A small encoder-decoder audio transcriber, trained from scratch: log mel input, batches of 128.
Rows from expert 13 of block 3 of the audio encoder, named by matrix and row number. Rows with one number belong to one neuron. Each number is 128 + 32 x the weight over its row's rms, rounded and kept within 0 to 255. All counts start at 0. Numbers have three digits each. After the name is the row's rms in percent of the matrix's.
# up: expert up (encoder.blocks.3.mlp.up, 32x48x192), inputs 96-191
# down: expert down (encoder.blocks.3.mlp.down, 32x192x48, transposed), outputs 96-191
up.14 079:125112108127170127189180119122084165151151090147096083062147126119087201115180099152168135142159173189082098072105097164097115138125115086098101183131158085109132113170077067125116137110116181101108152102150109154127188096122066147114125163089145134202155175110142131108106056106165099166
up.15 089:116092166146121090151111142188077165102119134148083123159154192139137147123149188106132188219110137098107144174140115093122128079159044102140135113087129160133108103093037139119139201105111159125130151148171183117153124093116052071109196129156150168166115116108128161181146088130166125131
up.16 113:123167090180135134139125152070152105133095175113112121132116120156127129075142120146157121084083164125166156101055155173107104101139144155145094109088093156103163139150124173120164134138154056146182120125114050135122117109151137170192164111122066069149138112120180110156135184112103147084
up.17 094:164123139151169130144129089141097120136118135134088061138130113114138119120083129126128167146131075151115094188095117124123184087084132090146155128147171102119143118123119164149155125110108149146097112073078157171110078119055115021130141109111081120143176139151102082139167095139104178162
up.18 117:098131164174126134141125059121136177127136119124126084150150108080068195107116140108143103122118139181106128081194167113153179069122131157102172174160141096152069094111158108151192137110146126116142145088196145144118167077083120096068094118139125116091133145134110132161125085108099170127
up.19 117:092122115099148131063158070136142108125159122126120138130124165166125084086151094145132173125155163130157160128147123078154151092220154126113108080112090166179117096102152156156129148140102139133124129142187119117173095143139153142091099086093114175155071115095123161090188088075080115132
up.20 121:110110155206106119107142076136179203069134145127102129142096105078097124122122110130120083178106110143086105112115095183137138155232102118161118115177132153170116185171116186146128118102102163107118120103151160151136077115147094138128191140125104084123125115128104099086109091115145151086
up.21 091:108110107147145146123079038126151121126103119162101104107148103161173162087128103146106134152190147139096166099174182114159158049114181084144109117147105112116108097133187112090141143149135174135169113163139148169108155125102099150108140133118117163113126080140120146138078160159136120127
up.22 107:152147157099124084147164155073155110128167192147116090170117122099161126081151100082154132042120145136157163130136169117140161073133136148100162145113112165104124103115112163121212104127163075156151161112151023119105158132130151105109118145168092115166194188166171124183125120103116162117
up.23 103:158144198106180131141142132128154093131160084117080114158143161135137193137053120121116088183049111150107114104154166118088128151121116134113172091101138119141124086115090167148090135145113187116109117107108138142177148127118124108136126084151123082144101069148157109157062142060141129131
up.24 061:173126089068121092152117025138138136144128135131142128129128138183129153109121078112062099180159188154197059116141155089019103170130131082161152108115099139127114146143123091147094140102051114101091121138188127128120134138093100091123137154063154143157130113121154135168166141123140137131
up.25 109:108133108153189118061140129122122140178123111113168138149134124101122166178122150103212112135134128216093140164096152134130125085107099098145184112126143147120072138150147068084145082094108115058103140184138126118112162108095139178105132152147128137176160110109092092117042142144098179153
up.26 124:113119108088051144186187146170126099113126116057074128142188151120083202159121111116137108097072078124093131185185118098139106104116093157116173078149133072118106123170139063128118108188139125068128101134081117184150150154152137095118125116145150144120093081163118091165149149145183144144
up.27 096:108074115125113130217158103175142143139122126141101130164079088151160133184115112092136118140104090174154133137111117112150044198144086112158057131117132112097131117184089103128140073125069155135095148102103163169169145132137168075103092117108138078129063100173163109116095190092111097153
up.28 084:188121109150142133182165077126066111123065124114061117113114107095179120104132159183153141119116189129147139150177116163133111110156100140149097147110114103132104173075168074089057136153136138155136167171152067184153092143114171121173149115131102071129080114172091037067113184091162128142
up.29 096:143155109148095119079097145094142108131104173097101208162152057184123117122104126080115135157179119096109147136150106092094133168135118175151135104101132103122127106170127116188076133133137074150128055172097125110145144207162124122126081111059113154116123154130122140106172081167105118077
up.30 112:094116149164176162147146144136141141148079172121111172099087160075121125143126204149133148128101164108109128118140150126087089142115143100152100100151058157161152151208153130080144152107062109090132061162136124161146140108135102119106138083139125170122116151150089122092085116077126125111
up.31 069:159116164128164164156153091140088140088107135175107111144178100049156103058136151122150144126125107113142135099148072102074113105151077123124176078159092176115140155122132205095157097126102133125137157105109098146147097052125069096121125110082161108194144142051130176145124124098049123096
up.32 110:062095139118126108127150131162117179135188118119156149172109144128100175160110119074218136135128080160078098144115139171148111129094107101162121075181153152211140171147144148075112067050083148109082128146152132150113104147132094050102130061094129157140050139127175073124125141184124133145
up.33 133:120100120144140137117110223091146172107153132105103194176135126111154192144128126111191130171137159128129131095212134081075098167077094144150174130146120149155132079132136125124076091130132117084142117127118170129127173133177034138182096129095114124099096080156159092117078160097125108133
up.34 084:086132116119160140104137160130176112098054119163058101109199172148164166140116125114083112121160101148125121110155112131114106161142151115021092158159127168103152134157137127079178187154082171093102152168173100160139164111112151048119147094115149107131085113091081159109106176092122064169
up.35 097:140141118129127155163170150173121116048114116146093109177168148135116061115147135158172116121155130096152173126106089101140167039153127120091127151148034118133161126086111136091170183133105097098172149159105100130153130132093121162091158147157155115132051151074129166173126119080097173170
up.36 096:085086152137152178124167155083099170151116165105213113166105161162182151145124137165201053213159168126097104149145167125067103100071154094148187157165092198161106149133082110084097122113084104115122158158166146116142173093125030130156082085159124105074107137133136116091055102129111120146
up.37 117:146145067101132145148061189088173150072130098130114079173137083145153187144138110176081101128132061109136145117135116122175131118069123165123142128169116095150109048084148067121106192126145110111155164118114151113092157169154102175090148160082173089153105123155130133118134143176166094110
up.38 101:147094161203131072121146155107112136174133123181094101104154136036102122104098161094171108122075149144089158119122113096079130087102149177089122189085151153127113129080138122132192122144156133100106150162114123113189111068169119090091130111202166100128135142096181104166158153106228160142
up.39 082:138089183146178088121091195136141092156129125134134114102162129049121138095159115114171123121162116153070157149137098163101128129124064143114143130083161159100142159134095147147167127121124109155131081127116107150119113074164123133156160161185176152140108145122108124177157085166154061144
up.40 093:109138138107106116136136137080104119147072118186138165082120130144165123110129121149110164127135161117136140167130146135074098114138135069175170178098141112109112128152212117111090109105085116097116104182127054242162178161107091132169084105171136106136157067112067094105153147117175170098
up.41 072:105132082147177107156124100092159130103095129148060128086210135154121131129147069143132178100106172088064154198161147125153151101124097145118134143097130114120149154145108150155118204072138120110132146184113122128130107126110146127126084086123064149187075169063125149112123091132128124099
up.42 117:085115175114066131140115095186124133114137142141152209137103137111116130127151158102075125127154097096098106075153106068107117182066124108181143119127101107114125118122188125097102114116164123111113099120156146139128181085135127179149116131141136135095182124174053141137065117142133099151
up.43 126:121107145216159109090099138176118096158114097149118125118158104097094078109113207129127154090133167151133133107104112108080107141092160138063132054142148140139086151147185161125138094106141097107101134149158131113117092126121112101139074109194125161134116143138107072147104065143120113136
up.44 110:127122172155084140151161113143181163142142150167130110099086116116119142152147136114084149076120074134126102100104148110103075247116107151118081112115164149091148090143142126177109110163074137094132092115067175166119125111151109156124118064145142132121137072139123142118108171153110120116
up.45 079:122108066147097154146087120151134102159226160143114166155122125179135088188146085179089157088155149175132106143110134099105128125134118044124103135124112122188138162119134133131147083045116147131100131117041096155156097050124093100167082110116156107180074158091139099074107140114129152133
up.46 076:175133103212130161136116059118156129149165079134193139088095133099179146146127144116138113141102178122153092124108143142149114105160059139078074162146138102091041147089159163178099065181195149179097126129127137135056144079115203109123104165036102059114143154137127194111111137143139125077
down.14 082:124153128110070149128144091153138082178148132074140081103118125096073180136109108121087103157126109120129152099205198122115148074153174134170152098157147121160076053146091118151142122143193102142167051114152152086086159137085144127133142144135141132068140110135176151145149131156164153146
down.15 088:128148113141125184107161163112141122176172154174143109085095128123184156101146124106112114108170109179128101075119103130021129115125133146103142171119095109157125077107122202143163103177074130135097106141108132130138130071105120159202147173054157070099114125146135201173131116112111155104
down.16 109:088112186119147108132103130153134140107135165124138145125157083094136138119114115067066144181211121103084180107163115132144159130098112106100138106162161125134135131106116122130172110112131193127137129123179190189098198110157122074122121096101108200121167131155115148101138108131120159108
down.17 098:157194128062113122096121120140136166114107081140219085088101085171149142129126127136127109212129110061091096153097101137183155124109096124139087117168134120098124129149096116152192148095089106154106179065129210143102138203120134109083162118118165119112096143174132138122075134083131128121
down.18 110:107154101078155161064137128110063074179116128081140135111115156127161119153083127118169161179156160112151170242143088131091085188073195173183092127045168130097194170187133090125074115135109139138121122132084087149126112091131118110143165118142083112107141141164126134146158133166136101194
down.19 095:038108155133142101139054160092134081156126141181127150099116121096115125157130105135224114157078096125151129140119144088070097149189090077096110151060152158130098127120113131101087123095118120166097153104120096119086119219123133133139133080108052153150117085130171075114109171144164176057
down.20 107:145159083163083135159129137094155112111147134079104149125117136069067054130142134112143084156076089200155132108130165117192122115123152156164083127137187139119109160113117164132147102169179100115105117083044097082132165137120198095150117154130075108110100096148189108098120123169133138129
down.21 102:144126160162122154149119164109110095130120136123179114117084123135123097143123156129150143134139156085172118167094149179150067079049152173108116180144088116160092112101138128176118113119127138090169152105093156189074173164136142138086116124183220069132143156108153155088115116074134109160
down.22 114:124118145108069140082168139175066150136151114054063146151149068139082148152136115144107090187128136157114120156167096148126113150126098110173121191087161113130107041139080090133180130170128117115093111127173161197115140138082086130110144089118106105104071089196123108149137101168094115166
down.23 095:062144094136142163181128120119049112080124114170107086145136154123143058147104134152141117154070111159155160099112131114189126133170142132166161136149097129128124130133138082136186084179122132129158144148167072146095147116159151179085171060117118158099086128134150130143133088147107170128
down.24 066:119121071144170132071132064099161113126125093091148118133083147143109100100136095097178123203131076148131161109074171184141097146130107098141136145137092138145139158168072128112175116205094167111147152134119151106073130166149115125126163135136079159107190089205143142128130111191169168148
down.25 106:177104060076097165183101127181152113153095161072183140164114135201114155115145088139091150143134149078158144170124136073083119111111162130118146144162134124098139149151093104105140152118122119133093133141176118160098119155148111070167099132156161180128126195097115093082145122168105138166
down.26 118:118103141142215168142135129131089140129134073203172093055095122110141096126139190164129119162158105129219157086129122178127111150166103111121128162137128134106155144076125146100155122121096158198118136097150072126096142153095081114103128118099102141118114081125117145116164131155116148142
down.27 106:117111121186141111125117147179138167115106155175155160157094140093107125172171123155142148124120172061107057133174108129145100187129093082140092118062125092159102165160116156116195174131111136152166143122102109116161141103148144210104196080131156112130059128107115127063134153122146142100
down.28 084:125158123102060065117158121101134134095143161162175147165157124155117144122107090126110121169074061088206089155136133164120139125134135178144078124123123135136186204139079202075131153157126089172143100081058124188102123116133139123076103136150102077116104128133167161174109131126110148146
down.29 097:147108092123131126161156141167126127130081122144114126088098116095149211094144118119130158079119172119135098100148137157123112053081194108154113076107122112107174179136205134101069073076126185115138137109149112135148103137101166118116096105158150076150118121129148171155130178102160098174
down.30 106:156095147092131168156117088094160138112105157109176056186133085153111083163174116128108151084184167140126129096117167103052156137088127185098152142153118135152094184103104135164154114168146131127101188146145155121091093112144132167093099143132203148152132162118096142133116074129131166109
down.31 076:176179103162130106094109174151121184113147164095120123120099153124132143144195172085100124091138138124150112032135095158131143130133084090104056100078118089177121120116135134133106113181081074167130126103077104160103100144159103101121097124190135133135118171101170122140110150097136149139
down.32 097:130115114135130155066059118139114113104032085181143186104078159077128159084169101153141119152173117128122166088176117170131136111155116130076200160138132137138102146116127145136154136155104088177111055146132081124134092096136075129135131154054147145177123157129061119111152124157112149101
down.33 127:138066106057184147104139056201059086079122105117115142141113150107122115105137103176069138088088139062142161126132174120238167061143167166079125098141127132171127157106118148124146109143094130121103132139145078113132114121129175143065167137200144140156166174103140127092152120130079156099
down.34 087:101120167135091150128065148124082157118143155126141113114148132136110193122090156107086059160178070101079128076156107187135123179109077140091108133139122147136063097145151178125146067149098160124174139117084153165089136134136150077114121131110160191099166168144043140128137111138125119051
down.35 105:162134098175117096133110151140159165196155093138156144147077161144113136137127138136132103157133074187131095135142159145048087243138084173165119103082165081187108110162071090101106121161129144134109131134096201108156167130140155065124114104082116134136085038108107154141107155171111156162
down.36 091:147125127062126128123105143129127108145099131061128156156171140149122103121081093081082160141091116102121074094167123157186164043136150170078144107175110116213151116136140125121190179204133119118076132118105187174178086116144134151098111160102156125096148164104105094081154123191107121118
down.37 113:142131153106142118105186081146076110121112158130155148117128155197111109098160086179096179146138142113119140134095091134133076149094142098129117181126168131116138158117112089148119096147132242084099070170183107124139195154129127074152111151134050163098108136158145125085142149093189135165
down.38 105:187116090131054159145109110167090163201148142141080123135109154124164136109162115179119150142138152139141090148147075151140124137134120119163116111146183116177142172120135089166153148129088048144126153100136122159110078090096159141157096105180148066129106121144153177167136142117109088122
down.39 088:141142162135135108081142136185115132167143067117192086129159173137141139147102161160160146041157165139105077111095077152096125161058110087099039126116086147072166171068145167169129154159132111098132190175136139111138154143109171110105130144105112084143153086172079154155087140070122140131
down.40 092:180088108163146141134115155101181106104134143116144120121119101116135133116172124133108104146157145030153104176162165128132147103052155172126107129106121096146170144078105169092155135144171134176098130131091118084145125156168157076117159108120138121143126183128132175123141118141099108149
down.41 085:073183054116168110139078143077123132143074082092096089122100142097129116140143138155103183150099163095146196140162098114115110093135151124113139099119146132153063141134088143095117132167130120120122132123134092123115109146160087107153121113130065178077130194106111104196151094132036175119
down.42 114:139145155149207063147148115120197184132134147125174096132123110108175123102197163124112152098169153128103130133104104153124123120115185149084100128117110170063131162102231154125133097075183083157156146083110140105136148141114173107119112097158110125128170113090082126115128062117137125087
down.43 142:134105081239099115161105115085188177136093118182115098125131103092071131157151119082143108095186145148144125135144160108109148165114143156135114120110140170055069202108144116180173124127143113122141194102099164071085124138126172157111127135175138118111151123141163107123075143099200136141
down.44 103:105135129187055175169095131103136149097087077221144141121079111071157067077172119127129114140159131105173161161124127105114141136117126142131102153151157139070102143116112058048173181144111077125172118125113098146128112120169117139092213185184157131110115117083133129150171088113103105145
down.45 082:126146121106140142121094148113170068118156148125082102131153123086132112164165104125125126178137131136104136142142099144180164103108156077140137143100168141132151106161108124143169116134112156137122117148109072133059191125106177130129255151164070116145069124087132140138099101156090204143
down.46 090:128146141110122180144145125104148123209081137144128080173100123115203122133140146167123162096117105132134060121091157118133044120183134117123170100116072098134171131086155146167107099100179126145168160136114173159081060140121186188151112125072129113148102110109118139134145101102126132140